Weights of a small image classifier.
Data: trained on renderings of 100 made-up gadgets, each built of a few solids, in any pose, 97500 training examples.
Rows from block 7 of a small image classifier, named by matrix and row number. Rows with one number within an expert belong to one neuron, the router's apart. Each number is 128 + 24 x the weight over its row's rms, rounded and kept within 0 to 255. All counts start at 0. Numbers have three digits each. After the name is the row's rms in percent of the matrix's.
After each expert's rows are labels from the 100 images, of 14848, where the router gives the expert most weight on average: "peak on" is the class under the peak; "strongest on" is what is common among them. Only what is clearly more common there than usual is listed. The data: renderings of 100 made-up gadgets, each built of a few solids, in any pose.
# router: slot weights (model.blocks.7.mlp.router.weight, 32x256, trained with AdamW), inputs 86-171
# up: expert up (model.blocks.7.mlp.up, 16x256x256), inputs 86-171
# down: expert down (model.blocks.7.mlp.down, 16x256x256, transposed), outputs 86-171

# expert 3
router.6 091:170124103156108094131093137121089158120154124128144156127143116084124144099129099147128103130153153128110174152119104112130113165141113110112123121077157169119097128102111106138133154127134164132096142105149137076098146147122164106099111111153110112142089131
router.7 103:177159152083119095159136125112143131152104136111166137134126165146132086164116155129094111084098134154155110129113121100151153089138150136148130112147158122121163145123131123115160129144108135153123148129151168092084179091157124179095096094106141127112110132
up.0 114:122091190127157103138094134107094105154170144097114125152104123148138121069122127126122089126137086114142137140133139089094152128128128104105108105118090110146125131124128120127162113169119107114135112150102143143127116161103147085097150097108115126124111132
down.0 110:133077141146108118140110170165122140104151175127136131153097118152130153128103119169085095124134130154131117045120082116112117147118129134115166123150120135100134112112100171131126085136069144129125125114167154155137121145112138160138134132165144132137144111
up.1 054:100127103146117100182145129162100110120113120137143118119134130117085153131124144112108148147141108108125101180118142117183120138102133118154109143084142104163106129144142155113123134122193100132128121124069093126129128137141137148102077111161102118138130108
down.1 067:144097147128125126086181175099115120131107111147109127110112135104135129097135109095110076144126134142147101128150113113140141122143082117139126140110123174166106108107147146170154140138147096136136141170100096156105167137138155157104148130153132104129172132
up.2 103:130112107151111151089173135139153110118135121102126133145104118157140097126155163131111162141164123138114168098112146147102137136186176174147121113116130150090084125144149125136117151155112108200135128128086147108143091164136119134178172115142150106092096120
down.2 107:113145140134147106116161159122135135148127108124128103100125110132147139098146140109138115170158106128127138135106128136137063111148115117092151129140116155132119109104123168119126097139189116137124119160138126166130123114089143155117178127114132165123163109
up.3 114:138093147136129161140102128142098110138128123177155111118130144160141134104123137095130178137170123101153109106141144123138144154135099111115099130126100154129102103117108177151128123109132170131129135134138137135155120139107120111143114116125106135115149142
down.3 108:150138119099132150133102143094128143123152136132119129113152172117136146141109095112116125110112144094125129130105138127137131131124113137067139159103183098078162094104131139141114149122173097122102145126135122114132091109153169121092134133109097115093163097
peak on: main colour
strongest on: teal

# expert 2
router.4 082:152108107135081103131103102111154128143088141112097156119096110096104107135139099118146120113094084120134118148115113103111147098093141134113137099136102160133091116079150093137150159092151111144109163096155108145112139149149156118141108170138164143102103129
router.5 154:145109161150122088156109139136135107131119123139140128144089135116101138131097173139084120122112106110115103147150121113133135139119113109140111111123133150101113089132141123124116123099111107117109173130149131133121144106142107140104167064119118055117155100
up.0 081:149137118121139134115138094076110120123066121149152141141163154112106129122095170123153160201096143148130100105144130189126169152143126106097090133124143069146139134141108124099119091162123088119107103102123125104161101158152170114187124115119126102127128127
down.0 084:154146146126120112159138134124163084128152117093166114075134133111119133144098088121110149189142155155111134126157150113140145081114126068121138132095165126140131111112168077090093081157089109135117158168134077109102132144120106134139099123109131100139084110
up.1 104:173116145139098117136124119164135148119139123115143133128106147122155126108112139116120139098111142144103126126122113168100063121130145129088121124152144091132144098131130151100127127143085137154143119165131101148133128134130108125146083135115138116108104124
down.1 096:096093124139108156111124141146120153126145118126130175165125138147095119169125130165104147113104130150118133111136126117123120141150130158125085134135127100110080179156081104157162138125115101120162120115156096144122134182154135128118182138141165163103166108
up.2 105:116147084139112095141154118173134089110140138125130157146132155112143115129143133115121142134138130154154182117168168103162137128121136168105125122098143132147122146160092145111123121129126134176120108141139173115094131157108119094127142114092119135113125155
down.2 103:112086161121114145132130173131099162084147142099158120135144172107075121163088150108119122138104084158165125165144088140138118124084114115127113096098155111122118154107118137081128148129127099147107158133132153096156106111160127127169106133152106103078066104
up.3 090:073081146153105121130095098145123153106099110140130134086120101132152099121097104130133121111130154161159136140138133097136118139182148181130096138118092162151157143104136108130123152098127134102155145118134145135149145135129121107149134137111150120134132138
down.3 098:158136111109157139099102160142198144117092087132122102130136132130135103118133133147173129169143154113133079149155124090146110122116129142127098093141129126120161121093174092133099165151137130143068132116150163136140140153175133099124087132147117117106108113
peak on: main colour
strongest on: blue

# expert 7
router.14 082:136148135159092117147160101154150116120113118157114134106111089161170174130154149152157125117159100091132161108111095113140160170122167127118143100153127164091123096133145112124108151114112120089090160121116168124142156159114130143141161138149138101135139116
router.15 102:073139138166166106113092113152144135156166157108166117078117153159162183151117133162101091146101141139120096146097140133172150174084115139155117117119119148155109130101100142137157171121161111150092107101096115079126128097111151164155115141157135112135120122
up.0 122:106129120120092133119147131122096137110085152108165125076096107090108162134154093136123154109136131153102164120150128097080106134141135099147148136112178130135121117069123109121095154120123108132169122102143148100173127110154156099132111133146126117159146129
down.0 118:148152106067096109145136110126120138150117158135142130116123115154086156152150102060119129154114124147127108105135121096134137109157137105101131159153146095107074105165141096116149058110115150138137126112136156125170117162133121103098139147107097129134119114
up.1 119:132075125156101133148128154088147149103104121089096127139099148102102158115120139179079122162140205180094160185129133126125159127095132117149125113116093149125127114160143099122129145145139127130138116119102055152116142140168122142108127120122121112119129086
down.1 124:127134121079136174096163113134181130137113125141112134190152130149141149141128111128098117127134121133113147147133131135109163126107152126206155130083159113107084108134116172077070099095156149098106076123094150117126150142168120125140122133105132119126123101
up.2 086:099146168130116141183096112124109090118185129120141084143117084101114129169146140081116123104125098122109158151106144114116128120118132109126117129133163095124137144180065106132148131142101150092119093106170123122166109111112121146097150118088130136118116111
down.2 084:122193144120088160090103123126142142145097121138137146184145099096168148151101163116103160157135138148154151140106103114127138146132149132107130147123082144132150136132115121149138136096105141164152102115166147144120135148160147144170137139143142141129119145
up.3 123:129118136094126125108099157132143136136136157166169066119139127179099080138103151142115107094139089120151123117079165146128119156182115140176124168124144137151119129132115110116129155142098154057114164102139126140110144128082086140110129144114112130161133129
down.3 129:098145094190119155120110126143135100164126109123097080133146104102142117121118133167143165175172156122134124128130101154123124175167147123126151163125129172121119128126137167126096172127149115080128130085127150157122124083140092144134144120114114147151131144
peak on: second colour; main colour
strongest on: black

# expert 4
router.8 089:104152094101099151113102122150125104112155139153102140088141147131102092094124137119148169141163110096139129112173134171140128139109108149127119145115129144158153120164108158177096135160091129125110136136120161102170111095139131133086156066115153151115137127
router.9 117:145120096096116139127136155115158177131118142150153130124137113144081101124109114137108153150126117145125116182147191139156093106123129174150114139148113131116106142130132100177146147114113127160127138126156142106123101148110108161097090145113129076093142089
up.0 082:122130113165129108135039109085111165102101116166125096151121119107136144094097128169172121124136116141152163119127098140117100133125131181154141169143115147156118143123133122110133113146100151082161125083113110100123146122122120132082133141136125117129099113
down.0 087:117210151173095134152106124108123137142096158117133132131123121154118080152153095161120139139129102090131199142108117132118123139140118071139109132113141123107099130135143158110136120143134164096136144172116115125120078134134133118121143115124135141128149107
up.1 102:155111120164106146139108111175091198107143122116115136131132123143121147084095127102140169102146158159116137095142152144109134124110132139135137113122140141139120134131143102142146139125143116130162106122106131138130133144132116074107177109149121124154153140
down.1 101:151138089117150118115112148110166124157115098141093116127129126132130120123154121144117121120118075109138131159132117130124131140136143108136146123107136106168156157105090122122171136143157182133123127136133146111142088135148113139176088130132146096151118160
up.2 097:135120143120115139121120120157135117118155132093140123156178131150166138111102101082145083136167136133158074132177134108167122143134135137086109128144078151143092129105118076103138127097113142142142127101139098128149133099134135144140103144108169136128110181
down.2 091:112147144146173141141090137143151133143109143136111148129138151078144130129173150103132106107075126107125150118145090110134118168149128127130101165118150116131134154126084098148114106131125113123175123144130097182085141113162152130110111105118146158095114123
up.3 103:137152160158110143117132123105140165128100117118167157057083168076160160146097130154161103137129162128122176092093139137133115105120125134109141144150107111133130111113170088091144141156161091174101142115105134115115105139181135129164127136081120122105135114
down.3 107:143096123107161158051186131088124127143124150068135114160104144133134166119126132130166148106090120147133123119143123107070099129121135143079109110088108159162118156125115110104130141115123134122130111174084164096146116158123109140112091126175114141100074138
peak on: main colour
strongest on: pink

# expert 13
router.26 096:147110133156143121169074092151140161117153148130141128180134122102143125165140113150143140137174126070127121124084193135151129140075138137155117124095136124124174120091118088132088147124100081155115140139110123142111133125112119139124131114113119146124144124
router.27 110:093090150104154112125069113114118128150104101120095124146152148151092099139157138136080132102128120140146132124162134185101073121136125125129097140157128155091150103134081064105163123142118173099090150137116098121099152084121105109114120120107137168137133121
up.0 101:074138103130151138159145119114110104157140087130150135098101112174110142139098128143125083120147134152114127151098134089115101130131193143136136143167130068070158161161123151143129100117132146123186109097131161095133136145114139166157130113102139134159138147
down.0 100:125107127171115129151148178105111152160166164112145119137152126165114093154131146140115127108124139194113103133133127121163119122116138146115086111105125114095121161136079129145159150148130119121154119118144135121135128110116137164133153138127133118137146147
up.1 100:115175189133142098083106148118112093072114171084137142132095136137164126096113117133142127148103144118137147117108151144114136180168132112163156123104120150106118183101134126098112090139083100142099080179123131097128141116095135111162143091116115108123103139
down.1 098:114164167080088136144139124176148159107120138128106139134062103157117131116117136163077120100097147152142119112157145141089075117179105109113101114137127113152133126128124145154128140125148110108127165111092125170152165095126144130178110086134156172116098125
up.2 092:120103126105167111102115173151103081135156157099117144144190126107158113106110101157100174133102091144118140110121172128100097164171115116085161150128141120183105125116130110103102128102105110125127148091144100114145102112106108142163152102162100100160124140
down.2 091:127119099112098084089146132123144110130151127102138131151093105124175060129091113119139110182111129119138128112161068113129118144096083136106132145127154093156142113150092127141118140106149073119149141126119140134084116129150177115182136106118115212177112127
up.3 111:107149169138130085165139116136182127076126176102115109102139108066141102135086127154141124172165156117125127095133123104088107105137136099110137098152148114178144134119135139136153093124119163123113175133117092162139149108167186137131161113126096128119089164
down.3 108:149116122139128132134127132166170126105153111124099100164107084083136093110087081114136152147139139168106153102140135174133099128108134127094113103150100127143094163143140135161104123200125168136122179109163081140104088131123128130145130139165128156131131130
peak on: second colour
strongest on: black

# expert 15
router.30 093:113101153142084127147102107111143110116131097112118100143124116139133079118177153095120095111130163119128115151194165163120163165113116134140148141135147146174120074096108118154148083111091140120140095147136117099148164141118130130102090084085150065161148124
router.31 132:116120129125041188128107132116141124118102122088130137131156112090104103132123152109140138138107161121141188158127163145107153104105121095151142108153128116144126109136149143161107109130148122114120106127119116140169153095087127070134142131075126110105066121
up.0 100:187143114102125103150128123131088139180113140124130186166116108136125095091159184129140154094094143099110121139127124109154108132094101155124112109105128109072128130143125114098113150152146172159102105138125125112087112163151131088146158104151114137173101137
down.0 104:128133145148117126137096151121168143093068115164131144138125144128121100136120129076114148124085123116149129140114130106130144106124103105137106145145141149148138120107126121113140107152140143122063145105100099162126145122108127037114156128179125123108088137
up.1 121:125143080113133177069149113153160118111098096092144129116129170140141157112080138168137115130119147128141162107142073094133148091135085117172103096156137174134175093133166144135125127158107136119108109109110148132114136152133133102171121112139147117159139123
down.1 119:138133118136127181102079127143163101135110119092148130120110108163112122131148142162070090125135115170126122140123132101128159181165113144132147151143129147143133074112110111144174133121089149119162127115092132086138134138160166122111105193125169110157126156
up.2 118:146120115170143131137151135089126115121156131107144135120127137142095129171089144142047112109109116128112146147148149174112157121166099155106176139091089150104100106153126147154111164147134134145155097155115128129156127111164097137124159116122104141129098126
down.2 105:137132077128132147136113181114105126156133090174109145080097101149134116153132120157168168126175136141131149139137150052134137137128124069155140106100145133125125171163135117098097109163138124123178130095113122111126112123156096099131132154123109118127145128
up.3 093:103124161146162152146147120141114142178138115157128132119122161125132120095081158102128082164135191165088116129168123106134184135141096118183110182163119138113095076104069164086111131142154095115123133108138161169148152119164121126150094159128125097101096137
down.3 099:123142075107145118140155127138167110168171134173149153092178121118119157122078110131166119132125120132159115124131084141126156126130138152064099148121128110120124112108132123108087137150153163116135144131058108122118124109114120111175117125136137139195127115
peak on: main colour
strongest on: yellow; red